config.toml
arch = "mobilenet_v1"
model = "image classifier"
dataset = "close-ups of made-up surfaces with and without defects"
train_examples = 50862
image_size = 24
crop_scale_min = 1
horizontal_flip = true
targets = ["defect"]
num_classes = 9
norm = "batchnorm"
activation = "leaky_relu"
depths = [3, 3, 8, 3]
kernel_size = 3
stem = "single"
widths = [96, 192, 384, 768]
mixing = "cutmix"
loss = "cross_entropy"
head_dropout = 0.2
init = "lecun_normal"
optimizer = "soap"
beta2 = 0.999
lr = 0.0016
beta1 = 0.95
shampoo_beta = 0.999
eps = 1e-08
precondition_frequency = 50
max_precond_dim = 1024
merge_dims = false
one_sided = false
adamw_lr_other_params = 0.0024
grad_clip = 3.0
cautious_weight_decay = true
steps = 10600
batch_size = 512
epochs = 106.7
lr_schedule = "cosine"
final_lr_fraction = 0
warmup_steps = 210
weight_decay = 0.3
adamw_weight_decay_other_params = 0.05
Rows from block 11, named by matrix and row number. Each number is 50 + 12 x the weight over its row's rms, rounded and kept within 0 to 99. All counts start at 0. After the name is the row's rms in percent of the matrix's.
# conv: pointwise conv (model.blocks.11.conv.weight, 384x384x1x1), inputs 192-383
conv.261 095:31 46 57 27 64 49 39 54 33 45 61 33 46 51 65 47 58 52 56 58 54 57 56 24 54 59 54 42 54 36 63 54 48 50 52 44 50 49 60 34 56 29 55 38 43 72 32 54 41 63 40 47 48 44 47 29 48 29 51 37 53 49 41 45 38 52 62 47 74 57 33 35 37 66 26 54 64 59 47 59 61 41 41 28 42 53 57 48 61 57 37 55 51 65 48 52 46 65 71 56 45 69 49 53 48 29 58 49 19 45 47 49 58 49 62 40 49 53 40 56 61 42 51 37 54 65 48 50 36 26 63 49 37 56 64 36 50 68 34 28 48 28 43 38 51 42 47 56 37 48 62 55 71 41 45 63 44 52 59 49 58 07 59 49 32 62 61 74 56 57 51 47 42 46 27 69 49 49 46 32 43 40 54 14 59 51 51 53 18 25 31 54
conv.262 100:36 62 48 33 44 49 66 60 41 48 50 54 64 43 49 46 58 51 55 41 45 36 54 39 51 62 57 59 42 46 46 44 48 63 65 49 58 42 38 41 65 57 55 37 36 59 59 48 78 38 40 62 44 61 49 49 50 54 47 53 52 64 47 59 50 59 49 43 44 42 47 64 57 55 55 33 35 50 46 61 26 57 41 63 55 69 46 53 49 41 14 43 31 46 51 36 32 75 49 51 36 51 37 44 59 32 52 53 39 32 84 49 31 47 40 46 39 48 41 37 78 41 48 67 35 45 52 63 48 43 34 47 47 21 52 45 52 32 48 40 41 63 52 35 54 48 66 44 50 31 38 57 50 67 64 43 46 34 57 67 47 55 51 52 21 82 50 23 62 28 67 56 44 58 54 47 39 53 39 52 69 55 59 57 50 51 80 51 45 43 62 58
conv.263 082:57 31 36 46 57 45 56 61 18 56 50 72 43 61 49 36 67 42 43 41 53 50 45 54 63 49 36 57 57 35 42 61 66 43 65 36 60 45 54 54 54 49 30 47 52 52 45 32 28 67 73 53 46 55 54 54 53 63 54 47 48 56 40 39 41 63 52 32 37 65 50 81 52 51 60 45 40 33 63 29 37 48 36 57 66 69 46 55 47 64 34 31 52 44 39 50 54 26 52 54 52 49 68 30 68 49 45 60 45 84 34 46 83 69 55 54 71 53 37 52 42 54 37 62 42 62 55 58 48 46 48 61 43 37 52 52 50 56 67 39 36 65 43 48 68 41 64 36 42 41 46 65 41 55 57 69 73 35 49 43 42 40 43 62 46 32 45 67 58 57 67 44 43 72 48 75 68 54 46 33 84 35 65 67 65 43 34 46 58 56 63 76
conv.264 090:50 58 60 52 32 37 66 50 45 42 52 57 39 50 59 65 49 51 58 18 48 63 35 56 69 66 61 45 44 56 56 38 55 42 59 25 64 58 58 67 40 67 48 55 45 40 45 25 65 56 57 21 29 56 46 23 48 48 16 62 51 45 50 35 47 49 55 61 52 51 54 45 52 49 44 55 42 60 42 40 49 45 47 44 60 55 62 39 68 22 65 36 56 35 45 38 35 51 38 54 50 54 26 60 54 27 52 54 50 41 52 70 68 53 36 37 59 48 68 57 51 57 66 58 61 48 63 75 61 55 54 55 53 39 33 51 68 42 54 38 53 53 39 58 44 60 49 36 45 37 46 47 53 55 74 53 61 66 29 47 55 27 57 40 47 49 26 40 46 63 50 39 37 43 48 48 56 32 53 48 56 42 69 53 50 64 40 77 48 62 58 81
conv.265 101:58 46 55 47 56 55 44 55 58 69 78 38 43 45 50 56 37 65 62 63 26 61 43 47 64 54 43 55 50 53 52 46 48 45 44 58 52 61 36 44 48 48 64 23 34 49 42 44 49 33 53 64 36 54 45 62 52 43 51 59 43 52 40 49 60 37 66 60 53 42 50 36 68 76 41 52 50 52 66 51 40 58 57 41 59 46 56 41 45 72 57 50 41 48 38 36 30 42 25 43 67 59 50 39 47 48 54 36 38 39 64 38 35 71 34 83 51 30 32 60 39 31 63 59 61 63 32 33 48 45 51 37 52 57 61 48 39 58 56 36 55 65 34 53 71 42 66 58 57 49 64 44 55 56 43 40 52 60 48 29 54 36 45 44 48 50 64 56 51 53 72 54 40 46 09 35 62 54 51 47 22 52 51 34 33 45 81 37 24 48 43 52
conv.266 097:40 34 38 46 67 54 64 48 54 35 43 51 54 53 57 66 56 39 72 38 58 39 65 45 46 71 53 50 48 68 51 26 51 47 48 44 52 53 73 45 48 36 26 63 28 54 48 48 52 56 47 45 46 48 43 35 38 62 60 58 43 61 41 54 48 52 63 79 58 33 49 38 57 44 32 52 44 40 60 63 47 56 31 47 69 46 49 42 33 41 32 83 34 58 58 31 55 48 51 41 49 33 45 40 65 33 38 55 54 76 36 33 49 53 52 34 58 45 33 61 50 51 45 48 58 52 61 36 36 64 67 79 40 43 32 56 49 62 61 52 45 64 46 43 68 58 56 38 63 64 41 49 48 41 42 46 34 33 57 59 50 47 30 55 56 35 49 73 44 64 36 40 36 75 53 27 50 45 72 47 53 57 47 40 43 37 51 26 68 70 43 44
conv.267 101:59 53 89 43 49 50 53 35 57 55 60 43 47 59 48 58 57 51 38 39 54 41 62 61 36 40 51 46 29 58 43 37 40 41 43 55 61 57 33 31 42 46 46 50 54 71 33 45 64 53 81 60 60 77 36 54 41 46 61 57 54 55 53 42 60 71 60 55 36 66 64 31 55 49 65 41 41 62 54 57 85 57 38 42 47 38 65 49 62 49 42 57 41 61 71 54 56 54 50 60 66 40 59 49 43 50 43 64 34 38 57 45 68 28 51 58 42 35 55 52 55 42 53 43 44 53 85 32 52 37 55 52 64 65 34 71 53 54 59 61 42 41 37 61 40 56 32 60 24 50 33 37 58 56 44 55 45 41 57 52 40 49 48 48 58 52 62 38 54 33 53 56 45 43 29 58 57 16 58 51 74 65 63 54 45 44 52 58 58 44 49 42
conv.268 111:69 50 68 68 34 80 58 29 47 63 45 41 46 48 54 52 47 57 53 50 44 54 51 36 57 39 47 24 41 87 49 49 34 52 69 46 53 60 54 38 55 43 53 37 55 35 46 54 48 68 48 47 55 40 44 53 61 44 66 56 24 30 72 45 74 69 74 59 41 49 37 44 64 61 39 57 52 47 58 36 46 40 66 35 46 42 59 42 69 39 52 52 69 44 81 39 34 47 76 38 74 24 64 52 39 56 31 38 57 46 31 81 57 54 62 49 52 38 59 49 65 51 43 33 49 57 55 45 43 53 63 55 55 68 51 60 42 52 40 57 32 38 55 33 81 52 57 65 45 59 62 57 71 52 56 39 52 40 48 56 34 61 59 47 55 50 48 39 56 46 52 43 51 50 20 53 44 65 55 53 40 43 72 47 54 49 20 55 55 36 42 55
conv.269 094:48 40 43 40 45 48 51 72 62 51 50 34 40 45 50 60 64 75 48 72 50 45 43 48 56 50 44 54 54 33 43 58 35 52 67 57 49 42 45 38 39 71 74 37 52 58 49 50 38 60 63 44 52 35 52 42 47 43 63 56 38 45 37 58 47 44 36 49 58 52 83 39 66 53 46 55 56 36 43 68 41 52 65 31 37 54 56 45 46 34 44 41 50 42 61 64 41 54 54 45 45 36 36 49 52 46 47 53 46 56 62 66 39 38 56 43 51 62 52 62 52 52 48 30 46 37 59 87 45 40 62 70 36 41 37 46 75 38 34 37 44 52 25 52 65 47 51 62 48 42 59 30 94 37 53 59 61 46 46 38 46 44 62 32 53 46 58 54 32 37 42 45 35 59 30 52 53 49 40 32 47 57 53 62 57 48 63 42 41 27 85 20
conv.270 097:47 66 65 70 54 38 49 70 31 36 53 55 38 35 61 64 35 52 29 63 40 50 44 53 55 63 69 46 74 45 68 48 36 53 45 51 50 78 36 42 45 51 43 50 53 49 65 39 45 71 34 54 66 58 31 60 61 46 33 60 45 71 51 45 48 80 58 60 62 56 65 53 47 47 55 45 43 22 39 43 42 59 53 54 56 14 67 46 40 42 50 55 63 44 38 45 38 61 51 18 36 41 29 52 32 42 47 59 56 42 50 43 58 48 40 42 51 37 48 53 53 51 46 41 43 53 49 59 51 36 43 25 53 48 28 68 70 43 55 54 35 39 35 21 40 36 80 37 74 47 39 43 36 39 76 66 59 18 60 41 18 27 57 33 43 49 49 50 34 39 47 47 55 37 49 58 46 40 40 47 56 49 38 46 65 41 51 39 32 53 27 55
conv.271 107:31 65 42 40 52 40 50 39 38 56 45 38 54 48 71 60 40 57 51 45 94 49 55 53 50 53 44 37 54 45 49 48 52 58 41 30 53 59 49 47 39 59 48 48 58 38 74 47 59 61 62 53 42 51 54 48 50 65 42 51 43 55 61 46 66 42 51 61 49 60 65 50 53 68 46 52 47 52 51 66 34 56 39 66 62 58 43 49 56 42 54 88 60 44 42 38 46 39 36 33 70 41 65 28 59 40 29 55 49 48 65 28 51 36 44 32 50 41 55 42 48 57 76 34 59 44 38 54 51 38 64 34 29 49 49 44 57 40 18 54 57 55 71 71 60 48 35 47 66 49 36 46 49 41 54 46 58 35 71 61 33 31 55 51 50 48 41 41 45 34 56 52 18 40 45 55 43 61 49 35 51 48 60 71 44 36 40 40 34 58 72 44
conv.272 110:63 42 65 51 45 53 43 44 56 38 33 73 59 34 49 72 38 64 34 53 49 49 41 36 60 76 51 67 68 56 50 54 43 40 66 64 63 59 45 62 45 71 45 64 58 53 52 45 52 40 44 33 47 46 63 56 42 50 58 34 37 62 44 53 42 57 58 64 53 30 80 39 48 65 59 54 36 34 27 38 69 46 54 44 45 45 62 58 51 45 50 37 56 54 71 48 44 57 53 60 47 57 52 49 53 53 61 57 33 55 55 19 60 60 43 52 48 51 39 50 65 55 54 58 40 38 41 45 37 63 47 49 64 38 49 41 54 54 61 47 72 72 62 52 36 66 50 38 31 33 77 44 46 38 37 61 61 43 31 22 42 41 47 36 49 49 43 43 46 48 35 41 51 66 58 42 25 49 48 59 77 52 49 41 44 56 49 31 47 60 44 41
conv.273 101:43 57 50 55 71 59 39 76 53 40 48 37 55 69 36 40 52 55 50 43 70 48 80 58 48 48 60 57 26 58 36 57 50 51 59 51 60 32 43 35 72 29 46 56 42 60 43 44 41 34 48 51 48 68 29 50 40 52 48 41 45 51 51 50 39 67 67 70 57 61 42 49 40 50 27 42 51 35 43 56 31 47 47 65 57 47 42 27 66 49 52 50 44 43 47 64 54 43 46 49 47 19 74 35 44 47 35 35 61 48 48 53 49 61 52 36 42 42 52 48 46 43 60 31 73 36 62 48 49 49 75 22 28 54 47 48 46 54 63 50 42 49 70 52 51 35 51 60 44 59 35 63 44 58 35 38 47 43 39 57 59 68 57 45 37 58 33 40 55 53 57 34 67 43 29 50 48 68 67 51 43 36 67 32 33 41 69 62 30 63 64 55
conv.274 100:49 50 37 71 32 46 49 49 50 51 40 47 53 48 41 57 49 54 48 21 61 36 39 45 56 46 51 32 33 47 34 36 48 69 56 49 45 32 48 42 43 51 33 55 57 52 50 52 53 69 94 58 47 47 44 33 34 35 57 31 39 48 27 48 50 41 63 80 53 51 49 79 50 46 23 24 50 40 43 27 60 65 32 49 34 48 65 54 46 48 46 58 43 72 47 57 50 45 47 46 46 39 74 44 29 75 43 37 17 45 54 49 46 51 25 43 48 48 51 57 31 29 70 54 54 47 40 42 48 59 61 58 48 43 40 61 66 62 59 73 62 46 39 18 50 60 53 56 51 42 51 50 35 66 52 73 42 63 59 39 42 40 58 45 49 39 49 68 54 47 46 66 51 34 70 39 72 32 43 53 81 42 35 53 51 60 43 75 66 40 45 59
conv.275 096:59 34 48 35 64 40 47 41 37 64 64 42 42 53 33 51 58 60 56 67 57 32 60 54 78 52 52 53 38 43 69 58 51 27 61 43 54 34 56 51 61 49 57 38 51 58 51 28 68 28 47 33 60 53 55 57 52 60 58 50 40 64 38 53 58 52 77 50 57 41 63 53 45 48 72 31 54 52 56 47 36 54 33 58 25 39 56 32 38 70 54 53 51 52 42 49 42 41 42 41 45 44 47 52 81 64 63 80 35 48 53 55 44 50 43 47 51 29 38 53 40 41 47 53 84 64 54 36 57 38 49 52 60 42 52 52 67 83 45 56 32 53 58 61 45 61 70 45 64 46 50 54 63 41 38 58 60 39 51 57 79 55 52 43 63 59 40 66 50 54 66 69 34 58 50 30 45 58 48 35 34 56 51 58 52 66 46 52 47 60 37 33
conv.276 095:46 46 41 52 56 54 49 70 36 51 44 55 39 38 54 49 54 55 65 48 51 70 46 70 43 36 68 43 42 47 42 51 33 46 54 35 42 42 37 47 63 37 59 83 53 54 62 35 54 56 55 60 53 60 49 62 35 48 36 45 44 38 41 40 45 59 58 61 39 48 50 47 73 65 71 58 69 71 52 69 61 42 40 47 70 68 64 56 51 47 52 55 39 57 74 45 50 49 50 50 61 66 42 48 49 59 46 41 53 26 60 38 49 46 60 66 66 48 44 44 48 32 45 52 51 52 64 54 36 44 60 53 51 45 60 56 55 69 54 59 46 44 61 53 44 66 70 47 50 43 45 63 55 63 57 38 43 68 57 55 35 61 46 48 67 64 98 49 41 60 70 43 44 46 31 42 49 39 38 28 56 42 49 55 60 40 67 29 46 43 31 75
conv.277 112:38 51 52 62 37 47 55 39 54 39 67 44 60 62 38 52 46 34 55 50 18 60 57 41 45 59 41 36 41 56 31 46 34 29 38 54 48 34 48 64 54 42 29 55 51 37 51 26 61 37 46 73 44 50 55 58 55 49 43 51 58 51 45 50 40 46 53 27 60 47 52 26 56 37 42 63 54 69 47 64 55 41 45 55 24 67 53 36 29 57 57 44 51 41 71 46 38 56 49 45 56 57 69 60 29 67 56 38 56 49 31 61 56 27 39 58 54 48 42 58 42 41 62 60 51 51 26 47 46 38 56 41 45 55 53 73 35 59 56 46 38 57 51 76 19 44 39 49 34 60 55 40 62 39 64 47 75 37 34 45 49 52 59 26 48 36 42 55 50 51 36 59 32 42 44 40 50 46 37 49 45 56 49 51 43 53 47 57 51 39 60 59
conv.278 103:39 49 54 37 49 45 51 42 55 38 70 43 40 67 64 70 62 55 39 66 42 59 80 60 43 48 49 37 57 59 56 48 48 62 58 54 67 43 42 61 47 46 64 50 62 37 35 43 55 39 54 45 48 43 30 38 40 38 53 64 64 43 39 52 38 60 77 31 45 50 50 54 52 57 56 32 55 46 48 46 57 72 42 61 29 61 53 44 15 60 53 49 27 52 51 58 58 53 29 33 31 41 20 68 47 50 46 57 33 58 43 51 47 55 80 51 48 28 55 45 49 70 26 40 54 42 58 55 40 50 48 43 41 51 61 48 58 48 48 50 38 40 45 53 46 39 50 55 34 70 59 72 45 61 58 43 48 60 48 58 70 59 41 54 63 58 58 50 52 47 40 34 41 33 52 33 61 63 38 34 49 31 38 56 21 77 63 37 60 41 42 41
conv.279 105:39 52 55 42 43 40 58 58 52 40 47 81 36 37 57 50 51 63 63 39 36 62 23 24 46 28 40 63 65 58 45 57 63 30 58 39 36 52 48 54 58 51 60 47 32 54 40 41 45 47 54 37 65 57 22 65 45 80 48 43 59 62 56 48 82 23 40 50 65 39 50 48 55 55 58 67 79 47 36 48 55 61 45 46 33 55 53 54 38 51 57 68 57 38 63 63 48 35 63 64 44 55 56 49 49 66 33 61 61 60 64 48 39 48 47 46 39 35 49 71 72 37 76 65 28 42 53 84 51 08 47 40 73 53 57 29 54 47 51 48 41 55 34 72 39 48 60 39 38 35 58 52 26 59 39 69 34 56 53 52 58 45 42 54 56 36 55 31 69 39 34 45 36 20 49 48 48 46 61 43 37 53 61 56 45 66 50 57 45 44 43 47
conv.280 100:41 69 58 59 58 38 53 48 49 45 21 55 65 45 39 50 46 43 39 37 63 53 56 74 39 42 70 67 51 45 50 43 39 45 73 55 44 44 47 51 56 48 62 55 58 75 61 57 57 26 55 68 47 40 52 65 46 34 48 46 44 57 68 50 62 38 58 21 45 44 40 78 38 34 63 55 27 37 47 46 45 47 60 41 35 22 61 58 75 39 49 51 27 61 59 60 53 35 60 68 55 44 58 50 41 53 42 64 52 57 76 46 38 36 40 32 58 45 43 10 49 55 53 46 71 57 42 51 27 55 66 48 63 56 50 43 37 27 63 61 56 40 46 43 53 65 32 43 47 26 48 60 68 38 54 51 53 50 53 44 64 50 36 56 39 42 50 60 42 56 31 69 46 53 56 45 48 47 38 45 49 44 38 36 47 42 20 50 67 59 48 53
conv.281 101:52 26 40 55 58 62 46 56 67 27 69 52 55 57 58 41 47 50 42 44 40 39 48 65 52 47 46 41 55 72 46 57 49 34 32 48 46 49 31 68 55 43 65 35 87 38 47 38 31 68 37 54 63 48 50 49 48 53 61 66 18 35 41 50 35 40 66 45 51 31 51 52 37 63 44 35 44 56 61 47 44 44 59 55 53 58 39 53 28 46 74 52 56 45 47 46 52 46 70 59 43 38 62 48 68 53 24 39 37 36 59 49 60 57 56 50 43 67 59 60 50 65 34 57 44 55 48 50 70 54 41 60 43 48 44 89 60 16 71 69 45 55 51 40 54 25 49 49 46 45 32 41 47 46 50 52 22 53 64 51 88 57 69 76 41 43 49 19 52 59 57 60 66 63 45 79 57 32 51 54 53 50 41 48 74 39 63 62 56 48 50 55
conv.282 100:70 43 35 27 67 48 52 49 65 37 39 51 45 36 46 51 41 46 28 42 44 73 66 39 52 63 62 30 77 62 73 77 40 39 66 63 61 53 45 41 48 21 62 46 59 27 28 44 33 79 50 49 73 52 60 52 61 64 39 54 53 32 71 49 49 36 51 37 34 55 54 58 29 39 49 54 63 51 41 44 53 58 69 47 73 70 65 68 32 43 54 37 64 43 65 41 51 72 59 42 45 49 52 63 69 59 43 48 43 53 57 57 61 39 39 59 50 46 50 46 40 41 43 39 58 40 57 51 47 37 34 47 68 52 56 62 47 47 58 26 58 40 40 54 37 67 47 61 55 57 35 58 38 64 37 51 53 64 59 47 55 55 35 47 51 52 65 61 47 51 56 68 68 52 46 41 57 43 60 30 53 50 47 58 38 68 41 65 49 37 39 61
conv.283 099:52 50 43 35 85 32 46 47 41 20 45 32 40 40 38 44 48 55 37 63 46 35 46 52 48 45 42 44 33 65 22 46 59 70 48 59 50 52 77 59 35 37 56 50 48 25 38 66 51 42 78 41 42 49 52 39 47 86 40 46 35 45 46 53 56 37 44 46 70 49 48 52 60 51 49 39 48 54 40 33 48 56 69 72 60 43 61 55 52 33 54 48 55 46 54 48 56 54 58 76 36 50 55 38 56 51 50 55 54 65 67 33 46 69 57 54 47 36 36 48 63 52 47 36 68 45 60 52 59 55 69 45 60 56 49 47 43 50 60 37 62 47 44 37 56 58 61 45 58 47 46 42 53 59 37 67 72 22 59 51 58 46 58 45 50 53 51 37 57 77 50 59 24 62 18 48 53 69 42 62 49 65 62 61 61 51 45 19 41 37 38 36
conv.284 091:60 46 71 28 78 23 61 36 52 56 52 55 40 51 57 56 48 44 66 61 64 60 40 59 49 16 55 56 55 50 54 54 30 42 43 59 45 49 53 46 74 76 43 51 52 50 49 71 48 48 36 70 50 55 46 50 55 49 40 36 65 52 53 53 66 51 83 34 54 45 49 46 54 60 47 74 33 37 49 54 37 37 46 52 45 31 45 59 25 57 55 33 64 53 52 63 40 43 65 62 49 21 34 50 69 44 52 53 48 52 59 69 50 52 50 47 67 58 46 52 61 48 58 49 49 56 60 59 28 56 44 34 41 46 59 44 71 60 56 55 49 78 48 44 41 75 62 32 61 40 34 44 32 70 50 22 33 33 55 61 67 52 64 36 75 44 45 60 32 25 50 48 73 69 45 61 40 59 52 44 46 61 51 68 47 55 32 54 39 61 72 29
conv.285 088:31 56 54 41 77 48 32 50 55 75 34 49 61 42 64 65 60 52 62 68 40 31 46 60 48 82 58 65 40 37 57 65 53 59 49 63 54 63 40 47 58 72 59 47 42 39 45 42 37 59 45 45 38 61 41 41 50 63 49 47 32 26 36 42 29 57 32 43 63 64 31 53 29 41 48 51 50 20 62 46 30 52 71 68 61 45 53 58 81 54 47 68 42 47 32 52 35 54 52 47 35 43 50 62 39 41 44 52 67 42 49 47 62 56 54 40 26 42 46 57 47 54 46 48 38 50 69 39 63 41 71 49 59 39 47 56 62 48 55 58 48 57 29 34 58 31 52 45 56 36 46 57 54 43 38 49 56 41 59 43 46 57 36 77 36 31 60 50 52 43 43 67 30 47 33 44 47 46 56 56 76 47 41 42 51 32 65 61 65 35 49 66
conv.286 102:51 49 56 24 50 37 33 55 42 58 67 55 39 43 58 50 49 60 52 59 31 79 49 75 63 59 57 69 57 75 59 61 57 27 37 57 49 45 43 66 43 36 48 47 57 63 63 46 49 50 53 38 50 47 37 37 42 68 52 44 60 59 44 43 61 47 50 24 57 42 52 51 59 44 51 61 49 69 52 47 70 62 48 61 45 41 54 33 42 44 41 49 65 48 41 53 80 58 57 34 52 57 52 27 37 20 54 64 33 35 58 58 52 47 42 39 42 61 46 40 63 54 41 54 39 48 34 64 36 58 55 56 67 55 44 44 62 59 68 38 60 66 19 52 51 45 80 22 45 69 59 41 50 58 70 65 41 46 35 39 50 43 60 74 59 56 55 78 48 39 47 43 30 47 44 49 41 39 46 49 64 63 59 53 58 31 37 48 53 41 26 15
conv.287 088:56 67 62 58 46 69 56 60 37 38 51 76 52 48 49 66 58 39 55 35 45 17 47 49 54 55 35 70 64 54 43 55 45 37 37 58 42 44 50 41 35 72 48 32 51 48 40 84 42 47 39 41 37 43 36 67 47 64 54 38 61 59 50 51 35 52 65 28 48 76 58 50 61 50 44 34 83 10 62 46 39 40 60 61 38 46 40 60 60 41 46 37 32 40 48 58 43 32 51 59 63 47 57 56 55 56 45 51 47 45 48 54 54 38 73 61 38 46 33 47 55 45 43 71 41 47 63 54 47 40 53 54 47 45 38 74 26 61 52 38 49 70 47 52 61 25 52 46 56 74 36 65 51 48 20 51 71 38 51 91 51 47 41 53 58 56 54 61 40 30 48 63 51 80 41 48 40 57 50 55 48 67 36 31 42 43 72 63 49 52 46 46
conv.288 102:18 52 71 64 43 48 49 64 54 79 60 58 62 45 54 51 56 64 56 45 56 39 70 45 58 53 38 45 61 48 61 47 41 62 51 54 46 66 66 64 37 39 35 36 47 42 50 54 42 52 76 43 49 49 67 36 61 63 47 62 45 36 39 42 45 49 58 40 41 52 57 59 54 58 56 62 46 67 67 62 44 53 53 49 19 55 49 38 48 29 54 48 47 40 62 43 68 57 57 41 64 40 45 14 36 65 50 54 57 73 43 49 57 59 54 59 60 32 67 49 44 47 57 62 56 37 58 99 37 73 50 50 48 51 38 49 33 44 39 44 64 70 46 43 54 59 26 21 43 57 62 44 52 45 42 48 71 39 38 69 46 49 58 47 58 42 22 50 57 44 51 44 38 77 46 69 47 56 23 55 56 45 48 33 65 68 54 34 44 49 59 41
conv.289 100:40 60 59 50 50 31 45 43 47 50 44 67 55 56 48 54 47 30 61 47 33 57 51 59 37 29 49 51 41 44 42 90 42 37 45 43 44 47 29 55 63 38 65 53 56 75 41 53 40 38 57 47 62 57 38 32 59 53 48 43 42 57 41 51 32 30 45 44 43 64 39 34 58 46 58 45 49 35 44 51 52 55 71 57 52 53 72 60 53 62 25 52 32 46 39 48 58 39 56 42 46 64 57 32 46 45 55 48 49 43 51 47 50 69 41 61 44 69 46 38 47 28 47 60 46 68 56 57 45 53 37 84 49 49 58 49 55 48 76 68 97 59 72 75 38 60 57 46 45 55 65 48 48 68 48 49 76 46 43 47 57 24 41 51 29 37 61 23 61 54 50 35 42 78 55 59 57 68 78 50 47 60 48 28 38 56 49 49 58 45 30 59
conv.290 105:43 42 37 40 48 62 46 40 38 57 68 51 52 53 65 71 64 28 44 41 42 46 39 36 36 62 59 45 48 50 46 58 53 56 39 30 57 57 61 54 34 37 44 46 41 73 48 37 54 39 52 64 51 76 75 40 57 54 47 54 33 54 34 49 64 30 53 70 58 67 76 56 62 55 87 57 39 61 47 37 45 72 61 46 44 36 41 45 46 36 59 58 47 55 18 56 48 44 53 40 60 21 37 34 56 54 51 51 56 83 32 59 38 45 39 48 59 32 40 46 42 61 46 50 57 64 51 47 54 34 44 39 32 60 74 55 49 61 58 44 45 52 37 37 75 66 32 45 49 45 41 44 47 37 59 52 42 41 60 45 43 46 46 47 58 56 37 62 62 50 49 39 40 57 34 43 41 69 65 47 51 18 75 46 58 40 47 61 42 62 47 74
conv.291 112:53 55 47 48 44 57 37 45 37 46 49 47 36 43 47 35 49 58 50 37 42 49 36 47 52 36 52 58 35 46 32 49 48 63 30 45 45 66 55 07 52 57 71 74 65 38 38 53 30 45 35 47 37 46 74 45 42 52 47 50 20 34 56 63 63 41 56 46 50 56 41 49 53 46 64 84 59 34 46 47 47 30 55 52 66 44 68 35 51 25 47 49 34 33 59 55 61 47 40 58 46 75 58 49 62 53 37 63 52 52 51 45 34 44 41 44 52 64 28 48 46 37 42 68 37 58 54 44 54 57 45 37 60 39 43 24 52 48 62 29 47 51 72 55 53 53 62 67 39 43 48 54 44 52 46 80 55 38 53 48 33 50 29 21 40 47 68 57 39 63 56 50 56 51 55 65 36 36 52 65 52 60 30 42 43 29 52 54 36 39 56 33
conv.292 087:63 38 56 67 34 42 51 35 52 44 57 51 60 38 37 69 58 38 55 49 53 44 49 42 48 45 47 49 45 60 78 58 36 50 39 45 50 43 57 73 41 76 54 34 45 50 42 70 38 28 52 37 71 45 85 51 27 42 57 41 30 48 79 54 48 42 38 49 54 68 40 56 61 38 40 37 43 59 53 41 35 28 63 59 38 49 48 65 31 28 47 52 46 47 63 47 50 35 33 76 73 60 39 64 55 38 46 45 30 61 46 55 55 64 49 57 54 39 50 33 40 48 47 59 50 32 56 63 60 48 47 54 53 34 70 43 39 40 60 42 45 41 33 54 49 34 28 72 62 65 51 52 47 49 60 34 56 32 33 70 44 41 47 49 42 53 48 20 33 42 63 57 60 56 57 41 44 59 55 38 41 34 73 56 70 35 67 51 52 66 80 55
conv.293 096:67 62 69 48 61 49 47 54 66 43 47 61 48 47 64 58 65 51 41 51 34 45 73 48 62 73 45 69 58 55 50 53 68 40 52 41 62 51 48 55 66 25 47 52 50 23 45 61 57 45 41 65 46 61 35 58 57 55 34 47 42 60 47 48 69 36 26 29 64 36 57 55 52 61 26 67 38 48 47 50 55 59 52 63 65 58 34 35 59 42 40 50 60 40 61 40 75 45 50 61 54 59 57 45 61 37 50 52 51 56 59 43 70 66 72 43 35 50 28 46 42 41 52 63 28 43 60 44 38 52 68 49 69 66 41 53 49 57 56 46 21 51 33 35 43 52 55 33 64 75 29 56 50 37 50 59 49 59 50 22 30 55 48 50 52 62 50 56 59 48 56 38 42 44 26 54 54 57 48 48 58 48 59 51 26 63 51 77 52 49 43 46
conv.294 098:33 39 64 31 62 59 59 50 56 44 57 82 48 54 41 53 44 43 42 49 54 46 60 40 52 60 38 41 40 58 54 39 69 40 66 58 64 39 47 38 84 65 59 42 67 62 55 44 59 57 52 62 27 35 57 25 41 64 49 55 50 53 47 52 49 62 42 51 57 56 36 26 44 68 55 62 59 28 87 51 43 45 53 54 41 32 60 58 62 53 36 62 11 45 53 45 53 46 43 76 64 69 33 56 53 53 46 52 65 91 53 41 82 41 52 53 43 40 81 40 63 41 47 39 55 57 62 59 46 44 31 51 34 59 36 52 56 56 44 47 46 74 48 52 81 46 44 44 59 43 38 57 56 49 52 59 50 39 43 55 31 57 56 37 20 29 41 48 67 47 43 47 68 49 68 36 36 45 56 45 58 59 38 54 39 32 54 55 47 63 54 36
conv.295 086:53 53 46 31 56 51 43 54 26 46 75 60 47 54 42 46 60 45 61 59 43 59 69 40 60 53 54 62 32 62 26 56 37 55 70 46 38 43 60 59 46 58 41 61 51 44 43 61 47 48 53 35 33 60 52 44 47 56 42 63 49 37 59 52 79 58 30 58 56 50 50 69 66 35 44 56 13 70 48 58 49 46 61 47 62 56 28 62 42 53 52 44 66 64 38 66 51 63 51 46 51 31 63 52 49 57 44 47 57 40 58 31 48 70 53 48 43 41 44 68 23 56 52 54 77 51 51 46 53 58 38 46 71 60 64 40 45 54 58 61 48 32 61 25 52 39 74 61 29 54 61 46 45 47 34 52 45 54 53 34 73 74 40 32 51 34 62 68 58 75 33 45 42 41 60 46 56 31 52 44 37 44 45 45 45 73 40 53 46 56 35 61
conv.296 088:63 52 36 52 46 70 42 55 39 42 45 41 44 47 61 58 47 37 53 57 62 48 43 60 29 43 46 36 51 53 34 63 35 66 43 55 51 52 67 38 36 55 69 58 40 47 65 47 62 58 48 70 61 61 78 59 50 50 74 36 37 55 64 57 39 71 43 24 60 10 29 45 69 59 58 35 55 75 35 52 46 66 32 44 73 58 55 43 38 63 63 40 57 67 60 59 58 55 57 42 38 52 42 64 36 46 46 49 44 38 69 59 58 83 63 43 66 47 49 25 54 43 53 46 43 74 43 29 46 33 65 58 37 60 34 37 57 65 26 49 59 41 26 44 55 79 42 58 55 45 45 45 25 39 53 62 45 55 48 43 61 56 43 31 64 52 54 47 38 43 56 53 58 41 43 41 43 49 61 68 53 57 41 33 44 52 67 59 50 48 71 50